python train.py --model="self-supervised image encoder" --dataset="drawings of small networks of dots and links" --train_examples=48750 --image_size=32 --crop_scale_min=0.3 --horizontal_flip=true --rotation_deg=5 --color_jitter=0.4 --method="barlow_twins" --arch="vit" --norm="layernorm" --norm_position="sandwich" --activation="quick_gelu" --mlp_ratio=4 --head_dim=64 --fused_qkv=false --bias="none" --qk_norm=false --parallel_block=false --inner_norm=false --drop_path=0.15 --patch_size=[4, 4] --conv_stem=false --layers=12 --width=160 --positions="rope" --pooling="mean" --projector_hidden=512 --projector_out=512 --projector_hidden_layers=2 --init="kaiming_normal" --optimizer="normuon" --muon_scale="original" --lr=0.0097 --momentum=0.95 --nesterov=false --orthogonalizer="newton_schulz_5" --adamw_lr_other_params=0.0012 --grad_clip=1.0 --steps=11200 --batch_size=256 --epochs=58.8 --lr_schedule="wsd" --decay_fraction=0.3 --final_lr_fraction=0 --warmup_steps=220 --weight_decay=0.01 --adamw_weight_decay_other_params=0
Rows from block 7 of a small self-supervised image encoder, named by matrix and row number. Rows with one number belong to one neuron. Each number is 200 + 30 x the weight over its row's rms, rounded and kept within 0 to 999. All counts start at 0. After the name is the row's rms in percent of the matrix's.
After each neuron's rows are labels from the 100 images, of 14848, where the neuron reaches its highest value: "responds to" is what is common among them. Only what is clearly more common there than usual is listed. The data: drawings of small networks of dots and links.
# fc1: MLP up (model.blocks.7.mlp.fc1.weight, 640x160), inputs 0-79
# fc2: MLP down (model.blocks.7.mlp.fc2.weight, 160x640, transposed), outputs 0-79

fc1.11,102,167,162,215,196,170,204,204,277,181,176,231,196,228,244,261,194,199,214,206,190,218,181,233,160,171,192,203,162,214,209,238,175,139,219,209,198,208,270,145,207,222,190,180,166,147,222,177,218,220,160,189,175,226,231,210,191,152,191,208,214,265,213,209,188,193,193,215,237,218,239,221,222,225,160,196,174,165,230,136,204
fc2.11,125,144,215,167,266,177,209,153,132,192,248,216,239,178,180,210,196,216,213,202,258,166,203,181,205,181,230,232,170,196,142,214,213,199,179,176,209,235,185,213,225,210,239,186,208,190,177,198,179,189,236,241,239,248,171,187,163,229,227,170,185,235,256,173,205,244,201,167,220,217,181,179,232,168,226,232,166,270,168,196,202
responds to: black dots; complete

fc1.377,088,175,205,237,219,194,178,126,182,204,232,223,237,127,200,169,194,201,198,197,199,206,210,212,136,213,218,210,169,152,144,205,296,159,204,243,106,197,163,169,235,183,191,225,215,201,201,182,216,155,202,239,192,209,169,203,212,225,222,191,187,225,215,210,187,207,266,210,202,187,168,148,177,231,222,238,200,197,230,207,205
fc2.377,086,196,228,221,204,212,250,169,271,182,224,196,167,189,244,236,196,174,215,220,134,214,181,210,264,144,178,200,247,256,138,229,196,214,173,196,217,245,196,169,201,201,207,156,173,210,235,250,196,269,230,240,229,198,221,152,211,170,226,212,195,187,215,217,168,211,159,206,160,152,222,183,206,160,148,227,216,182,170,228,164
responds to: five dots; star

fc1.114,102,213,189,182,187,221,193,161,162,234,191,200,195,155,193,192,188,181,239,192,223,177,200,189,211,283,183,220,188,242,176,183,178,215,227,184,232,161,195,212,185,196,192,232,209,159,189,207,165,202,184,264,224,179,222,211,167,214,159,188,193,194,218,169,173,242,204,218,209,206,128,209,164,238,169,212,178,163,237,176,202
fc2.114,057,177,199,229,200,204,163,231,189,187,180,207,197,175,188,192,224,207,247,154,175,240,227,222,206,193,178,202,164,175,197,167,181,183,162,200,212,176,217,128,191,204,220,168,208,186,247,154,213,189,209,228,215,213,182,170,207,242,202,197,243,227,228,144,223,214,211,177,229,207,200,208,227,199,166,200,225,186,210,188,207
responds to: five dots

fc1.2,095,216,190,171,195,208,218,137,154,207,196,273,180,214,231,233,149,195,215,170,237,171,211,239,226,188,229,178,198,200,201,213,252,184,236,184,155,211,172,210,225,245,204,244,230,189,209,214,238,205,143,205,200,216,220,203,221,162,247,99,205,221,267,189,178,190,195,184,216,191,149,166,177,189,188,267,176,183,198,224,206
fc2.2,063,200,184,171,218,145,222,143,221,204,248,187,197,178,137,249,180,194,184,214,217,181,141,170,192,185,184,206,221,239,166,169,230,233,205,223,209,179,247,190,147,250,215,236,156,153,230,248,226,183,225,184,242,228,273,215,156,182,169,164,220,227,207,176,153,193,172,179,189,233,189,187,186,194,194,164,210,199,154,174,160
responds to: white dots

fc1.398,099,219,146,204,251,194,223,246,204,161,201,215,189,225,182,199,183,157,210,212,241,164,213,242,208,207,211,185,183,251,240,161,202,153,215,185,212,168,231,224,182,205,195,187,271,177,233,171,202,189,173,189,203,146,140,178,187,199,208,209,179,259,207,233,153,232,178,262,212,224,137,211,239,213,244,164,221,211,215,191,241
fc2.398,106,204,202,192,166,212,220,224,175,216,216,244,237,220,214,219,225,179,196,205,190,199,207,199,158,169,211,191,215,203,115,176,202,222,173,165,205,182,191,180,197,178,231,205,173,193,192,224,239,215,191,198,214,163,126,224,232,209,178,234,195,264,219,138,207,213,211,166,239,200,205,249,203,168,170,183,157,237,209,240,143
responds to: green dots

fc1.514,097,217,201,117,160,240,205,232,226,192,202,180,199,245,211,220,159,176,199,205,187,190,199,142,221,204,173,205,204,176,230,186,230,143,169,194,212,195,237,204,218,217,226,163,241,218,202,194,208,226,234,163,214,210,187,181,140,136,168,177,191,217,188,142,235,238,215,264,184,235,233,202,175,181,166,169,188,180,221,184,260
fc2.514,092,208,198,201,236,205,215,182,227,212,204,192,237,197,217,129,242,227,200,201,156,167,206,226,188,234,191,144,166,163,185,250,186,141,234,201,246,172,185,213,211,162,180,217,209,180,237,193,188,184,225,211,193,199,214,157,183,202,200,166,234,215,209,235,167,233,218,141,239,188,189,186,224,174,175,244,191,240,228,226,210
responds to: white dots; complete

fc1.538,104,187,233,197,195,270,224,169,142,186,225,230,194,196,243,198,224,184,199,189,188,245,209,178,214,198,216,179,208,235,198,199,186,222,217,107,197,217,204,215,182,180,210,206,209,223,190,217,251,224,186,273,170,173,178,264,132,191,153,186,193,224,212,180,183,210,220,193,189,227,182,241,200,126,166,160,171,170,196,209,197
fc2.538,086,147,212,256,198,175,221,259,262,195,126,184,213,212,206,171,161,183,217,167,259,164,170,178,190,208,203,248,239,228,245,170,175,178,197,184,181,122,204,208,163,169,215,190,235,172,249,203,208,194,174,172,248,257,210,153,230,186,197,189,205,184,211,206,188,205,212,227,229,205,157,182,246,238,242,202,186,171,257,224,177
responds to: complete; nine dots

fc1.220,103,168,260,241,156,186,188,224,169,211,167,146,237,202,239,252,142,185,209,175,194,224,203,129,217,205,186,198,219,215,208,190,260,161,178,257,188,162,218,154,222,183,226,197,182,232,211,249,222,242,231,218,251,204,215,169,208,209,194,198,129,196,218,210,186,191,181,191,146,167,220,172,174,214,194,181,193,174,244,206,175
fc2.220,118,194,182,207,204,227,204,142,205,184,177,232,183,224,207,219,206,208,175,149,230,175,211,187,217,201,202,229,253,223,183,221,239,202,253,169,147,179,199,210,190,173,211,194,184,166,162,200,202,280,196,243,140,182,224,144,260,197,209,224,185,237,240,206,227,156,156,186,239,185,157,193,207,165,200,228,201,186,145,161,174
responds to: five dots; star; black dots

fc1.482,095,208,236,171,156,171,215,187,243,217,208,203,189,197,159,167,199,146,209,213,176,252,173,212,174,190,239,179,146,147,189,166,175,183,211,236,143,186,190,144,142,198,225,206,233,232,207,217,171,126,218,214,235,209,247,211,181,190,187,166,227,239,153,201,222,224,200,189,166,246,213,182,187,175,217,238,175,159,191,188,200
fc2.482,098,192,166,220,242,199,207,219,175,188,173,233,174,202,244,256,230,235,226,201,186,163,194,213,196,214,179,220,244,200,185,188,161,249,191,195,184,255,257,247,256,209,195,206,176,165,196,221,228,221,166,213,213,174,197,187,194,213,190,238,158,139,212,228,234,165,177,235,221,166,165,228,187,199,257,220,216,231,247,185,212
responds to: laid out on a circle; white dots; kind: star; yellow dots

fc1.202,101,237,224,217,222,234,182,202,171,254,181,129,179,244,162,226,236,194,197,203,165,259,258,124,215,248,245,246,199,232,225,196,225,202,195,221,164,177,188,213,215,261,216,190,210,181,212,214,217,195,219,188,175,240,185,250,208,215,157,165,165,221,173,252,221,186,193,182,209,202,248,254,229,185,167,196,218,201,187,229,174
fc2.202,089,235,180,204,201,205,221,162,226,217,158,208,123,178,219,184,199,221,182,175,168,171,213,210,215,214,216,167,179,242,256,253,179,237,199,204,157,140,196,225,247,198,209,178,226,209,194,164,176,159,211,167,205,190,179,197,246,228,219,188,225,208,228,171,201,218,201,224,247,207,169,169,211,190,192,132,236,216,212,211,163
responds to: pink dots; green dots

fc1.533,096,250,236,218,208,156,156,173,203,238,185,231,160,215,220,235,227,204,167,240,215,265,206,234,242,190,165,177,224,206,210,201,203,168,224,231,226,235,208,236,197,242,185,196,205,195,178,196,173,166,169,200,207,214,206,232,199,204,143,246,270,232,230,175,175,181,160,195,224,184,241,234,211,207,181,153,226,167,240,240,174
fc2.533,120,206,215,201,169,92,234,226,135,206,204,172,202,243,226,167,172,198,177,219,195,190,251,206,249,230,254,200,224,197,196,220,186,225,172,180,220,152,217,204,203,230,222,176,173,180,219,253,256,218,233,190,190,229,153,218,176,184,188,188,187,161,197,140,224,187,170,211,143,237,214,181,177,230,199,206,184,162,180,193,169
responds to: laid out on a circle; red dots; brown dots

fc1.367,102,213,242,235,234,152,186,254,144,259,227,200,209,192,146,217,204,200,230,169,187,227,163,210,249,222,210,154,207,191,194,236,208,207,205,171,156,187,210,108,217,206,222,183,232,198,205,194,182,198,220,194,217,260,188,184,210,196,165,228,193,252,194,200,177,175,188,190,213,188,214,255,182,169,194,221,148,191,180,208,237
fc2.367,117,221,251,168,220,197,199,157,197,230,130,201,219,203,237,199,215,215,215,217,197,206,182,170,234,181,143,177,235,237,240,180,220,183,212,258,168,106,184,261,216,261,228,229,197,180,184,192,146,229,228,111,174,180,202,208,160,163,171,175,190,218,201,241,134,196,196,186,132,225,181,168,217,199,196,183,210,234,258,145,230
responds to: green dots

fc1.590,094,222,214,230,197,224,206,184,168,138,203,157,198,191,201,162,170,151,230,212,160,251,193,225,169,255,215,180,151,200,251,240,195,162,221,222,220,169,165,203,167,273,274,227,246,220,142,196,171,158,192,132,198,221,189,190,211,272,247,179,242,230,171,210,234,233,177,228,173,192,230,204,178,206,211,191,198,181,193,151,207
fc2.590,055,154,228,132,208,174,179,249,178,234,216,202,222,217,220,197,243,193,161,165,150,205,255,134,213,191,231,234,167,245,228,166,159,229,208,225,199,242,148,185,178,234,204,186,213,174,195,204,174,196,202,224,216,211,174,218,205,240,224,232,176,208,193,217,176,157,164,217,224,167,163,208,217,200,233,181,190,167,125,192,257
responds to: green dots

fc1.488,104,233,196,231,226,267,163,225,233,205,209,167,231,190,205,167,201,226,188,179,182,191,205,186,203,171,249,145,171,213,194,179,248,169,167,236,222,216,173,222,185,176,195,190,225,189,216,220,220,220,254,190,215,190,184,225,216,196,201,164,216,245,205,175,199,232,207,189,238,187,180,223,151,230,271,155,187,210,226,155,192
fc2.488,104,154,154,221,208,199,230,175,182,150,224,200,187,250,235,186,175,198,200,157,191,266,163,152,149,186,208,223,136,234,205,162,230,169,200,176,173,189,177,199,180,247,194,215,227,185,206,248,211,192,183,158,269,213,223,235,238,171,260,199,250,228,181,173,209,164,196,159,187,260,174,168,204,167,212,221,191,184,196,224,219
responds to: green dots

fc1.241,097,173,256,207,217,231,187,227,182,179,196,207,165,173,169,187,214,211,208,219,186,142,253,276,203,155,203,185,218,224,179,160,137,239,175,202,153,172,180,217,178,191,201,214,212,177,191,205,209,221,150,203,200,237,200,198,132,199,222,257,175,226,228,218,225,220,270,225,246,184,206,171,194,193,163,142,185,235,181,138,222
fc2.241,133,212,197,184,244,195,235,191,207,204,210,198,213,192,174,166,144,255,177,249,246,175,207,181,218,198,199,118,213,176,196,196,224,238,260,251,177,239,175,223,222,214,198,160,185,181,216,222,196,269,250,180,181,166,220,205,261,174,183,137,214,210,160,227,175,225,158,170,228,230,144,193,177,181,178,227,131,163,208,202,242
responds to: laid out on a circle; six dots; ladder

fc1.623,112,168,182,231,206,204,167,196,207,187,193,197,239,178,208,202,172,219,128,233,221,134,189,138,247,221,222,192,225,188,231,196,221,182,147,208,155,184,168,225,187,241,190,164,210,208,168,265,183,153,167,218,197,178,215,231,229,202,152,157,184,256,165,208,242,181,204,184,167,217,178,243,217,239,198,193,207,221,197,184,183
fc2.623,099,204,168,153,217,190,202,201,199,165,213,183,187,257,242,220,226,214,239,186,214,224,179,201,216,172,173,171,234,256,203,223,234,191,206,226,209,281,227,204,229,227,230,171,194,265,257,203,189,151,181,169,147,225,192,223,196,169,244,178,210,237,246,228,129,207,177,185,207,183,136,235,201,190,228,186,194,180,189,197,182
responds to: complete; yellow dots

fc1.58,101,194,190,240,162,229,230,210,156,269,159,186,206,239,216,192,186,153,215,236,202,192,203,188,210,229,222,184,223,213,216,228,124,209,195,202,159,188,214,160,173,206,192,205,211,199,157,235,177,214,203,200,207,223,150,197,148,185,180,234,208,192,205,178,198,228,257,137,177,217,179,229,212,212,187,238,206,169,258,190,192
fc2.58,134,193,246,174,267,166,198,204,203,206,209,149,226,225,200,209,177,223,167,193,166,206,183,207,204,231,176,181,197,215,185,213,223,174,187,203,248,191,229,203,200,217,218,186,208,131,204,223,250,192,240,206,195,175,211,228,274,190,197,178,192,212,241,209,203,245,168,183,198,201,164,179,225,215,229,146,170,187,156,193,215
responds to: pink dots

fc1.479,106,230,190,193,236,196,250,212,166,209,188,228,237,195,218,214,186,175,176,205,162,202,163,211,193,189,215,177,227,241,237,213,182,198,193,211,233,163,182,194,210,229,217,222,145,181,206,220,181,162,205,172,216,184,263,169,176,237,207,204,189,226,205,217,230,196,143,216,193,209,199,172,231,198,206,222,231,200,184,178,163
fc2.479,083,169,189,208,184,189,221,181,219,205,192,208,183,232,224,198,201,181,167,194,191,205,147,183,243,172,235,181,157,220,189,248,212,178,217,205,188,217,202,163,252,210,235,212,193,204,159,235,199,208,248,209,108,209,165,259,190,166,187,199,212,175,169,207,268,180,181,194,230,170,224,220,221,181,201,178,241,214,179,222,196
responds to: green dots

fc1.204,104,231,228,236,260,299,184,228,219,197,214,192,199,205,169,173,200,248,240,129,170,218,160,185,185,204,262,212,213,208,166,182,226,184,133,153,230,181,190,216,215,173,203,232,229,221,187,249,228,194,233,190,201,198,202,239,209,176,221,168,202,244,235,195,158,134,170,156,181,218,165,201,162,180,233,173,243,152,198,157,256
fc2.204,117,193,157,199,216,192,210,238,202,193,161,191,120,253,209,195,213,185,235,166,211,258,242,175,194,179,193,223,162,192,186,214,188,191,166,202,268,220,152,205,169,206,186,208,262,188,232,226,199,219,180,200,199,254,150,210,125,220,244,220,209,235,189,191,185,193,215,188,164,234,205,163,230,191,193,206,163,167,159,146,278
responds to: green dots

fc1.0,089,176,132,195,239,233,229,189,194,263,177,229,150,192,146,195,262,208,204,231,243,198,179,212,202,187,209,202,138,182,194,206,181,200,186,182,168,226,165,178,220,198,166,189,227,195,218,211,207,187,217,216,204,216,209,189,201,162,171,233,193,206,193,226,169,240,194,236,143,162,235,256,212,225,194,176,191,165,236,158,216
fc2.0,106,157,161,206,211,183,233,212,218,176,222,254,197,259,228,227,157,201,194,227,174,160,213,144,213,195,163,218,230,187,215,186,190,196,221,158,182,204,241,205,234,253,217,201,184,220,151,241,151,246,219,147,176,213,173,179,181,218,169,238,181,140,243,187,232,174,192,182,256,236,208,209,248,179,172,184,213,201,181,240,241
responds to: complete; nine dots; grey dots

fc1.180,105,204,187,208,191,209,233,221,210,179,201,226,223,214,246,189,156,223,223,162,190,122,251,246,220,220,194,219,165,218,259,139,182,260,259,248,171,195,161,165,215,268,156,259,248,251,218,195,197,188,215,218,202,228,195,237,201,213,158,233,166,171,144,204,179,176,227,161,178,211,216,188,222,216,206,183,266,221,138,184,146
fc2.180,083,203,182,241,180,182,204,142,162,181,202,169,187,226,196,177,160,215,217,166,182,221,188,181,205,181,199,142,212,149,151,242,202,233,179,169,226,199,178,207,204,241,160,205,165,180,159,226,232,200,254,244,206,167,200,290,212,185,239,230,225,205,198,254,165,192,225,186,206,187,207,241,189,210,224,218,208,238,242,289,253
responds to: pink dots; yellow dots

fc1.472,094,262,198,234,186,189,197,149,209,195,212,230,184,185,198,219,221,246,233,244,178,189,202,215,247,205,223,204,164,190,201,211,263,152,266,172,167,167,279,220,139,246,194,249,196,185,193,226,182,165,195,208,208,150,164,162,178,208,204,167,247,234,230,195,199,202,259,173,180,224,211,190,133,196,160,237,183,203,174,204,193
fc2.472,084,201,222,151,233,218,242,156,153,155,236,174,227,203,188,263,163,158,183,225,220,177,243,186,185,233,188,235,208,215,188,132,179,174,207,217,210,240,159,184,157,228,225,156,214,185,206,253,178,227,208,200,208,206,241,184,159,202,159,216,178,241,178,207,173,190,213,188,124,189,234,188,246,210,190,181,222,130,196,203,227
responds to: white dots

fc1.145,097,148,169,269,208,198,221,200,198,192,207,188,215,263,170,196,142,175,171,182,230,183,221,193,189,207,248,194,242,237,218,177,227,265,195,186,190,227,165,231,219,161,155,209,170,225,164,229,171,168,211,222,221,214,242,205,152,223,180,191,183,196,180,181,170,166,207,183,164,191,247,226,215,211,207,236,262,222,241,220,213
fc2.145,099,171,185,208,149,252,229,221,227,219,178,147,177,222,198,162,192,219,167,170,195,175,220,249,193,214,152,209,166,231,233,207,165,149,205,183,206,295,203,215,196,210,199,214,190,258,183,190,209,166,171,216,159,204,208,156,277,157,165,193,181,221,234,193,249,195,186,230,221,239,200,198,211,171,210,205,201,233,268,183,174
responds to: five dots

fc1.112,097,150,210,202,167,211,204,148,198,247,265,226,128,149,213,142,179,212,193,209,195,217,184,208,214,241,215,216,190,187,170,237,229,173,202,246,224,227,170,148,231,177,169,184,220,240,251,200,190,213,208,194,238,200,209,192,143,158,173,248,186,193,157,167,219,199,217,193,194,165,247,207,252,182,217,203,147,237,199,198,183
fc2.112,094,187,170,246,183,264,252,193,213,188,190,196,151,181,242,204,174,208,178,208,210,178,137,203,158,179,228,204,208,181,169,209,178,197,175,203,199,152,219,230,238,255,250,180,160,185,180,230,204,242,133,189,240,197,186,173,154,188,233,234,225,244,180,174,175,150,222,212,185,235,232,264,221,188,258,193,228,190,198,225,194
responds to: pink dots; complete

fc1.230,103,168,189,222,215,182,157,182,194,204,186,223,159,218,221,210,214,224,207,213,161,166,157,179,151,227,192,203,223,222,228,202,176,155,151,206,227,202,280,225,194,218,182,226,178,168,198,181,201,157,165,183,196,156,256,158,119,226,200,251,153,212,215,213,201,212,223,178,231,192,216,160,196,236,183,198,195,197,224,194,161
fc2.230,107,226,176,225,254,181,202,172,190,193,190,178,176,142,246,220,162,208,116,184,212,218,215,203,212,168,201,174,216,157,200,214,218,212,211,224,203,184,217,220,248,210,249,218,259,177,213,175,170,192,216,164,218,139,172,181,260,161,187,205,215,144,248,188,268,160,188,216,238,166,191,174,198,182,220,207,203,149,186,234,220
responds to: white dots; yellow dots; ladder

fc1.593,100,203,172,170,199,159,198,141,231,165,144,215,185,175,219,223,172,221,203,158,205,182,203,226,186,188,170,203,238,268,218,179,212,173,131,205,183,199,219,188,201,194,186,188,164,151,185,213,246,180,207,243,187,225,178,192,250,216,219,239,193,241,193,204,189,187,239,183,237,176,192,243,196,269,227,230,188,182,170,144,268
fc2.593,100,219,200,189,170,225,233,186,152,230,205,185,198,207,245,213,208,197,227,277,168,224,246,202,225,160,185,185,223,208,171,196,124,201,157,167,171,208,214,194,236,178,193,215,220,203,209,199,253,228,209,152,238,231,214,188,220,225,221,225,207,188,204,198,206,219,237,213,181,220,224,159,222,145,109,197,161,221,165,180,216
responds to: complete; nine dots

fc1.87,101,216,139,243,221,199,210,259,190,199,233,183,153,181,145,178,181,211,212,203,216,234,185,228,150,173,231,199,208,223,176,173,190,214,182,145,203,189,214,230,206,184,194,181,239,146,221,230,235,230,137,182,228,175,227,196,217,166,229,191,218,204,196,202,244,227,241,231,207,140,177,155,143,251,214,251,176,184,202,227,211
fc2.87,097,189,139,178,198,232,227,207,251,187,180,218,146,223,210,261,221,170,208,152,211,165,188,203,162,173,210,220,190,223,104,147,190,187,240,230,208,222,197,224,183,191,199,238,180,214,171,253,210,210,182,219,218,201,217,249,220,198,251,185,145,213,217,194,162,249,251,220,168,190,207,182,261,218,215,170,263,131,161,277,220
responds to: laid out on a circle; white dots; pink dots; kind: chain

fc1.259,092,210,185,178,207,194,190,200,209,208,214,236,198,161,182,246,228,249,237,226,192,172,197,243,199,194,231,226,206,170,246,209,162,233,167,203,158,186,254,219,210,252,173,110,193,216,190,224,209,222,158,202,186,238,209,209,201,222,198,182,247,252,192,155,208,141,156,175,213,220,192,158,152,207,163,160,175,205,175,158,260
fc2.259,094,186,196,181,158,227,242,208,183,197,196,218,190,188,276,139,197,199,166,210,131,214,173,180,154,175,195,191,177,215,182,171,218,156,210,184,143,207,132,203,204,188,206,227,194,186,199,161,192,252,230,187,211,192,254,163,250,192,159,233,162,178,207,234,143,199,190,249,203,211,150,144,250,197,223,256,214,191,210,203,199
responds to: pink dots; white dots

fc1.570,092,213,231,182,222,191,215,167,189,171,182,149,178,207,258,236,189,202,138,178,197,193,207,181,260,196,249,158,190,157,194,198,246,167,117,234,189,222,169,219,200,238,219,180,163,186,239,218,163,198,167,215,213,172,255,218,209,229,184,161,206,241,229,210,196,191,159,150,218,181,182,190,232,180,203,115,253,173,175,184,247
fc2.570,070,213,147,182,186,197,192,163,229,181,209,214,191,202,205,254,178,150,224,222,231,213,149,180,247,201,195,198,198,212,205,215,237,171,197,233,200,204,221,209,193,243,217,168,207,171,210,239,205,218,196,144,171,196,240,180,187,176,230,160,256,196,224,171,172,218,181,185,228,187,147,240,232,203,173,129,256,185,153,275,251
responds to: five dots; white dots

fc1.505,093,271,194,164,248,195,194,179,175,178,221,141,183,180,213,212,183,192,209,175,209,171,234,187,225,242,162,158,189,183,155,182,205,262,228,239,191,196,131,219,217,239,237,127,208,205,193,200,195,190,241,163,176,198,210,204,224,220,221,209,232,225,189,232,153,224,215,214,208,223,222,190,207,158,161,183,177,273,236,157,146
fc2.505,075,240,222,249,197,225,224,191,213,193,195,229,209,218,231,212,240,195,143,257,170,202,186,221,213,157,170,186,186,225,177,194,201,247,207,223,195,162,247,225,232,138,190,191,220,193,174,215,245,155,205,199,151,229,227,220,207,201,185,213,186,167,177,169,209,232,199,188,217,201,236,197,211,171,241,217,274,142,250,167,205
responds to: black dots

fc1.375,105,188,182,177,184,195,162,244,217,201,166,160,198,175,227,256,190,240,208,198,228,204,202,224,216,193,194,188,197,186,202,267,188,184,204,243,195,183,140,207,252,218,187,193,231,230,172,174,207,217,176,181,187,177,170,209,159,215,174,258,200,228,208,168,195,164,162,223,203,219,187,166,227,216,177,208,248,238,172,260,105
fc2.375,082,201,177,213,213,195,234,193,174,167,198,256,196,213,232,220,187,186,226,252,231,203,209,181,226,215,218,209,196,220,227,197,153,237,186,203,252,171,182,263,204,179,188,198,204,214,205,244,273,219,163,190,216,205,160,157,275,157,174,192,225,214,194,198,178,204,197,224,172,183,236,204,227,236,215,277,230,137,209,227,244
responds to: laid out on a circle; chain; loop

fc1.350,086,224,220,216,176,195,166,230,231,151,200,222,184,163,151,211,169,190,175,215,192,220,188,215,216,218,231,188,219,183,235,211,153,210,159,209,226,179,212,192,197,238,191,173,224,224,209,193,166,235,214,197,191,217,194,183,166,168,80,213,197,204,208,192,205,293,163,208,238,201,241,222,219,171,185,167,233,189,221,195,257
fc2.350,102,243,165,195,183,215,194,188,191,219,225,243,118,204,175,221,184,207,208,231,209,172,165,191,195,203,183,190,160,225,152,270,192,161,252,196,208,250,161,231,157,181,196,215,194,203,152,220,220,183,198,205,301,206,201,160,183,199,204,221,272,152,204,171,201,190,203,219,160,170,204,198,216,212,261,245,138,217,209,245,214
responds to: white dots

fc1.108,109,210,191,188,209,134,187,212,174,210,213,192,216,206,177,249,181,222,193,205,223,217,184,232,221,197,242,190,151,200,174,158,185,156,204,213,190,209,167,274,160,226,225,171,140,161,202,192,245,201,205,207,259,176,197,205,205,158,180,131,225,200,203,235,233,246,193,175,200,132,158,192,227,198,145,193,223,278,141,233,192
fc2.108,097,230,208,159,166,187,222,226,236,198,189,189,210,195,200,190,171,202,262,232,163,248,173,181,213,184,189,196,214,167,219,190,192,257,216,173,233,129,219,225,190,215,219,180,248,175,215,154,182,175,212,197,224,179,218,178,148,210,167,142,200,191,210,195,168,192,213,190,205,216,187,239,208,198,145,130,159,196,154,238,264
responds to: pink dots; ladder

fc1.1,104,199,188,191,167,199,233,179,235,177,193,242,211,233,197,220,142,183,177,213,180,178,165,228,198,188,208,145,197,198,240,218,208,178,238,205,205,215,248,180,154,218,204,241,254,242,182,220,248,187,198,189,243,255,188,157,257,200,213,201,273,250,172,174,205,182,234,168,215,156,190,236,197,202,182,168,236,172,211,204,254
fc2.1,077,237,224,203,229,219,169,162,178,186,165,153,184,161,170,170,152,167,181,189,188,236,179,188,186,146,198,221,178,169,206,200,194,158,200,214,218,248,164,216,180,177,186,268,246,215,241,235,177,192,175,231,204,210,194,189,173,182,236,161,186,203,212,218,207,232,214,166,246,188,179,163,190,226,142,203,209,216,160,151,256
responds to: green dots

fc1.137,104,194,197,180,179,229,217,236,214,196,211,198,228,180,207,220,196,174,199,212,197,154,183,237,125,212,177,145,203,216,159,196,189,156,235,151,186,195,177,173,182,180,221,193,180,146,149,229,188,258,209,170,222,197,206,194,189,162,208,166,250,173,197,161,226,236,176,202,235,226,188,176,226,253,223,132,186,199,237,218,216
fc2.137,151,211,264,245,223,163,208,182,214,208,172,209,196,202,233,174,175,186,176,182,149,178,216,187,191,171,187,276,219,169,235,225,195,199,137,250,207,212,154,171,167,252,219,230,208,223,239,189,197,185,200,229,167,177,170,222,200,231,175,177,160,200,225,202,172,144,270,196,168,184,215,212,169,193,130,273,182,228,186,242,199
responds to: white dots

fc1.164,101,238,161,198,236,194,103,231,161,161,149,135,177,154,191,178,158,183,161,216,230,228,221,200,197,197,233,179,283,193,245,184,217,206,225,179,232,207,202,154,180,193,227,170,205,144,214,176,188,190,263,181,179,193,249,234,197,174,216,198,210,175,208,177,180,170,249,144,226,143,186,225,198,213,193,232,196,212,211,215,199
fc2.164,128,247,209,249,131,128,211,188,211,206,195,226,185,202,213,214,240,197,258,199,149,181,216,228,144,247,193,200,175,162,196,159,185,195,237,217,252,252,212,224,197,222,153,184,205,235,173,191,191,200,162,200,243,195,219,175,190,159,208,180,180,209,190,224,189,238,183,265,211,262,170,168,224,250,189,219,139,145,215,213,193
responds to: five dots; loop; orange dots

fc1.221,098,182,238,141,240,194,198,223,219,177,164,212,179,201,182,162,176,160,211,195,198,240,196,192,219,193,179,126,257,198,169,218,210,245,208,182,257,146,241,200,255,209,244,196,207,221,222,191,198,190,263,273,228,158,236,189,213,168,211,196,199,204,223,203,159,196,173,195,219,218,196,173,140,169,166,159,192,183,210,214,240
fc2.221,086,139,213,234,191,212,208,183,205,241,185,219,233,155,220,178,209,179,238,212,211,241,226,165,177,207,227,233,182,155,224,182,170,189,248,242,202,216,147,123,214,220,245,193,180,224,241,218,179,164,235,212,273,240,176,247,159,210,216,222,170,226,195,183,176,199,225,204,221,214,198,196,214,270,205,162,192,166,208,105,205
responds to: five dots; green dots; grey dots